From a checkpoint of a small multi-label image tagger.
Model: 32-pixel images, arch vgg, norm batchnorm, depths [3, 6, 3], widths [80, 112, 176].
Training: 40000 steps, batches of 256.
Rows from block 5 of a small multi-label image tagger, named by matrix and row number. Each number is 128 + 32 x the weight over its row's rms, rounded and kept within 0 to 255. All counts start at 0. Numbers have three digits each.
After each channel's rows are labels from the 100 images, of 14848, where the channel reaches its highest value: "strongest on" is what is common among them. Only what is clearly more common there than usual is listed. The data: rendered landscapes of hills, water and sky. In brackets: how many of the 100.
# conv: 3x3 conv (model.blocks.5.conv.weight, 112x112x3x3, each kernel summed), inputs 38-75

conv.58:106120095078108130091043145078190130129043131117165145166114147093104118116117163146116150135114099059141112086151
strongest on: snowy peaks (42)

conv.35:103146093073105081110127144125117108132111109124147109087143071162130139172144101151109147136109129137031159128157
strongest on: terraced slopes (41)

conv.39:136113107076126099085107125097081147078112105130133127128118135116088137116158157095108089092083085155091127077049
strongest on: desert dunes (38)

conv.17:137165144097126137134092137096115121092098087150056045152138112094164115117131171125135087127117171129107166139078
strongest on: water (79); terraced slopes (40)

conv.56:097178113105160112044134103112098148117136108091155106126121167168077100177135173109120123114133113088083181096140
strongest on: red mesas (41)

conv.31:085131132112104123179046170055145082138121133159147079072112117113167143140138094118106096130130100120092128137123
strongest on: noon (70); snowy peaks (45)

conv.66:037127142099160086142119145166069121118195184142104141198077121149060089089129070136114139089138115118091096133091
strongest on: night (83); sun or moon in view (71)

conv.98:153165153155132122073085115137040164114077119120115194116088132163148153128114151108115105149125111082079154086074
strongest on: water (91); terraced slopes (37)

conv.101:155096200113144088108073115112111133099162098092099093100101165163126136105135149118087129142046083215096151098055
strongest on: night (67); sun or moon in view (60); land: snowy peaks (34)

conv.77:101151111126091072058132149099147142119164128119117048161126164067118090145161132128112169091107120133129130130116
strongest on: sun or moon in view (74); night (69)

conv.34:114118145129092121118091157118132110067135094151142114148142143072119132144107120120056130067124103122094150096086
strongest on: sun or moon in view (100); night (63)

conv.68:116112058196132199129165123155135104133106094111087140139147121119132146084161161108093126095097099178119146155102
strongest on: water (100); noon (63)

conv.71:154086129131129145124143184149072120077082109118155073109122147113148104090147147091152129112102107148074135155131
strongest on: water (77)

conv.4:108124116120144111088172134118129081144103156130128069160098121090110073125127134104144154139126173037104136115095
strongest on: red mesas (49); sun or moon in view (32)

conv.105:135127122152105107156107150134103110147140152122142124049131081108091139165100139093093073098145145135120155122119
strongest on: red mesas (38)

conv.19:149141151114156109147150126145093134077114156105113076159135162149073076131102155112141153150179125097106120098148
strongest on: purple alien crags (62)

conv.29:086108134078085132145115159112122109100061122142038132119114077116129117118076091097109157106157113121110090089115
strongest on: night (50); sun or moon in view (46)

conv.42:092130098108165136124155122120111177106132095091083115073137108099136026116131110144119141088128144154101105130100
strongest on: night (63); sun or moon in view (44)

conv.36:119131089103044115044115122086174164130148111081133140141121144080108087106170084142119147109150110167098120188091
strongest on: snowy peaks (33)

conv.32:145169096121098058103087073185103140122141119136105111146081131143112148179132128159083143077151147138101162091049
strongest on: sunset (78); sun or moon in view (65)

conv.13:134126131102146131181141144081190133076132111109158158043093096112138130128120000059136108123112103140157122078108
strongest on: red mesas (61)

conv.97:118112157096152140146098127171112175114130099111146105156123107112110139173131136114152184120109101078101141146104
strongest on: green hills (55); terraced slopes (34)

conv.76:134127090101133168083069137204113153049127134138000059115120146092104098105091183146109108109129154114073139142132
strongest on: green hills (47); terraced slopes (43)

conv.48:081081104089072138082111155072092167095147131106143144116142173108113104173096051125128169146155108140089130122084
strongest on: purple alien crags (34); sun or moon in view (29)

conv.15:120161105121103116077110106132143108157091150142075135144077083084018115132132082146118105141084086091108143140160
strongest on: snowy peaks (39)

conv.16:088103068105140142135160156150154116107133112097104136114147143111165055158113169181102130059082156158103120119106
strongest on: night (80); sun or moon in view (67)

conv.106:130112131130142134018114136111148057083135164086133123137124094187149126114099131153163085117129105125146143123111
strongest on: snowy peaks (49); sun or moon in view (27)

conv.0:070107084064087151116103074107117067148084146152096149156117100085119127148114086126144115101138080076112115110092
strongest on: high relief (65); dark volcanic rock (33)

conv.52:094121136125127150133154149118129135154118131071153058139095116123097119139134115150111153117160136135061096145121
strongest on: high relief (71); terraced slopes (52)

conv.95:138145122116136117176142132148061090197113129167109193126116178148072019107117101088148124117157101142115135120045
strongest on: water (92)

conv.64:129158135099082095171131083152139124099126133125112132086121104117104124160143122127098114110129115121131144129144
strongest on: water (80)

conv.88:160133122088069128133150177118156132147105161116150171100169114121124103174112053153090110127125125109087103118121
strongest on: red mesas (60); sun or moon in view (39)

conv.40:130137098137126153131182160160148116132160141116146120151142125155098052102092172170099180097092153162129126131160
strongest on: water (85)

conv.37:180145156115125150104124138139095131124102139122159141108069089151085141112143150132105121132098124111105163083133
strongest on: water (84); terraced slopes (43)

conv.111:139076124125141097146108126154105188099132124118091100102142111126109171136138135119150134141101069155070133147078
strongest on: night (61)

conv.5:132131101159103099054134078119056091156141158144065136147081140136124130072149120135110116135156154100133103130041
strongest on: sunset (58); terraced slopes (44)

conv.86:110140110074071074121138150105133165133133148180119156081154133122177124122094080112114116091184131148118133165139
strongest on: red mesas (60)

conv.41:134125109140094102118133143138065121145138149176119118118142090152166059149138131137137083087104136055130144124045
strongest on: sunset (72); purple alien crags (42)

conv.2:084150148161108163166111141093148125144156131155128068096111039148142150077138115117119134125108006100143128111126
strongest on: snowy peaks (40)

conv.45:098104100096175092132101097172067088140103152157130146097110114121097095155147101138123144129106134091135118131112
strongest on: water (76); desert dunes (56)

conv.10:149150147160129185140097150100186030150131135117098088113146158165134113078135180101156153158151151102092101081174
strongest on: water (85); terraced slopes (37)

conv.46:107120108128125105098150177088097096171046133159142134066129068063078144145129046139149122119091115093112108126120
strongest on: purple alien crags (80)

conv.51:144170097113079142105133092114158141161129118178104101075062071105119158041108083190113142122133154099079149158113
strongest on: sunset (63); snowy peaks (32)

conv.107:055110147094159114101123164129075108094138123082135045114108102167174140124096145133132125154124171126081162099140
strongest on: red mesas (57)

conv.59:083119088106065111054156105162070087129099150103076148131128158152068140102135190085093153171091117162114105067150
strongest on: snowy peaks (60)

conv.80:165130120080128143140084192086107124155100125128151153110169169105046078107123166145110147099100115168096101058086
strongest on: clouds (98)

conv.84:121132121132161120148142146125080126110149038056131137131162170103122148154153148101116090156094144078097036070091
strongest on: red mesas (43)

conv.1:093125134134111177083097118090172089152119124146173166086116097149118155134102123163128110097115144098134135120125
strongest on: snowy peaks (33); red mesas (33)

conv.50:108091131036177110047161108135109155132099055134139127136131166119073126084128182125118150122076123088084111101135
strongest on: night (66); snowy peaks (33)

conv.72:137123133110068094093145085123087112127114111178136142075179090049150086156201128185115129124146121095147143106158
strongest on: sunset (65); sun or moon in view (49); land: purple alien crags (33)

conv.55:106145080062115120136136141142158102116105107114110083124145168127144172075065153146108123098118129095057151087070
strongest on: green hills (38)

conv.33:153119051132155123139120160101130148105120090127171103117124092079125127148084065135117126115152145136074159114113
strongest on: red mesas (89)

conv.28:097088140112156109090120081111096157137189098154140137132091126139105153199127096065147178117110126124136116058095
strongest on: night (95); water (78)

conv.57:153132179100103104149142101167094113124057124055116155084098123141100150074119150080105167121134139161139135127122
strongest on: noon (52)

conv.63:118102123067140118191118158129128118076086061156108102122108150107109142136173101131107135088137051142048153159134
strongest on: green hills (51)

conv.78:132123127110057091094140163086150112148118120135108159111138124120134132108089037126095149128136116155088134099089
strongest on: night (54); red mesas (38)

conv.47:111095092130056141093112088109170079156143134105115126143148160159125133055161122145143127194112116138095111116070
strongest on: sunset (74); purple alien crags (61)

conv.91:128122133067186115154137131176147099118095128163086097115136135094105156122128115084098136130085125091078139155086
strongest on: sun or moon in view (89); night (88)

conv.65:061183118082102134109135124160159125116086161167095105125114114092115113141088151135150159157130061107112141146106
strongest on: water: water (72); green hills (42); sun or moon in view (29)

conv.8:100093066079060151025108149138105141186089115123084156120141121138102135180118116169106123159111107139120166125152
strongest on: terraced slopes (35)

conv.21:107116117185122127115079112114080138141128130151162121120137127079152173156096109130091122076166037131071100186114
strongest on: night (54); snowy peaks (41)

conv.24:116095162173113184162084132120102133189122133192104141122091097096136129136117076087119155116049091112153121092145
strongest on: night (53)

conv.20:102087072151124087119155183157146049155131169130115137087144128130106115157136173131152126116172082127117053098067
strongest on: terraced slopes (34); sun or moon in view (25)

conv.43:121125116134104124119121111076145130117045087095138143110121134043117073129152121182155108097094077137107127110067
strongest on: night (54)

conv.23:130128159086101113127153108089152078137125093143110128090110095141137152097100049151127159138119091131112129109170
strongest on: night (93)

conv.67:121122142139095151118104085126095106125097130141185111160139092085162093116171073133175138065138125090119077158137
strongest on: red mesas (42)

conv.103:092125039114137134093116140099050087063119134125115161162072138153137133104122149114096095118095118035078113113116
strongest on: night (54); sun or moon in view (28)

conv.74:145121133078182135152071108092148114093090108106148052126108056118086138146145143162123129181108106176107078170185
strongest on: snowy peaks (43)

conv.75:114084108120104123117174072133162168145170138127131135107086105088145126125095157149141091092153116135116058152060
strongest on: terraced slopes (35)

conv.102:078101123098129107155140094137127067110115161152126091107120097111142077153112119169120116109081127100101135094091
strongest on: noon (58)

conv.104:134089133093144119095092113118124101140123092127123078111137085143141137191076125132143122133092126154115134095139
strongest on: night (56); red mesas (54)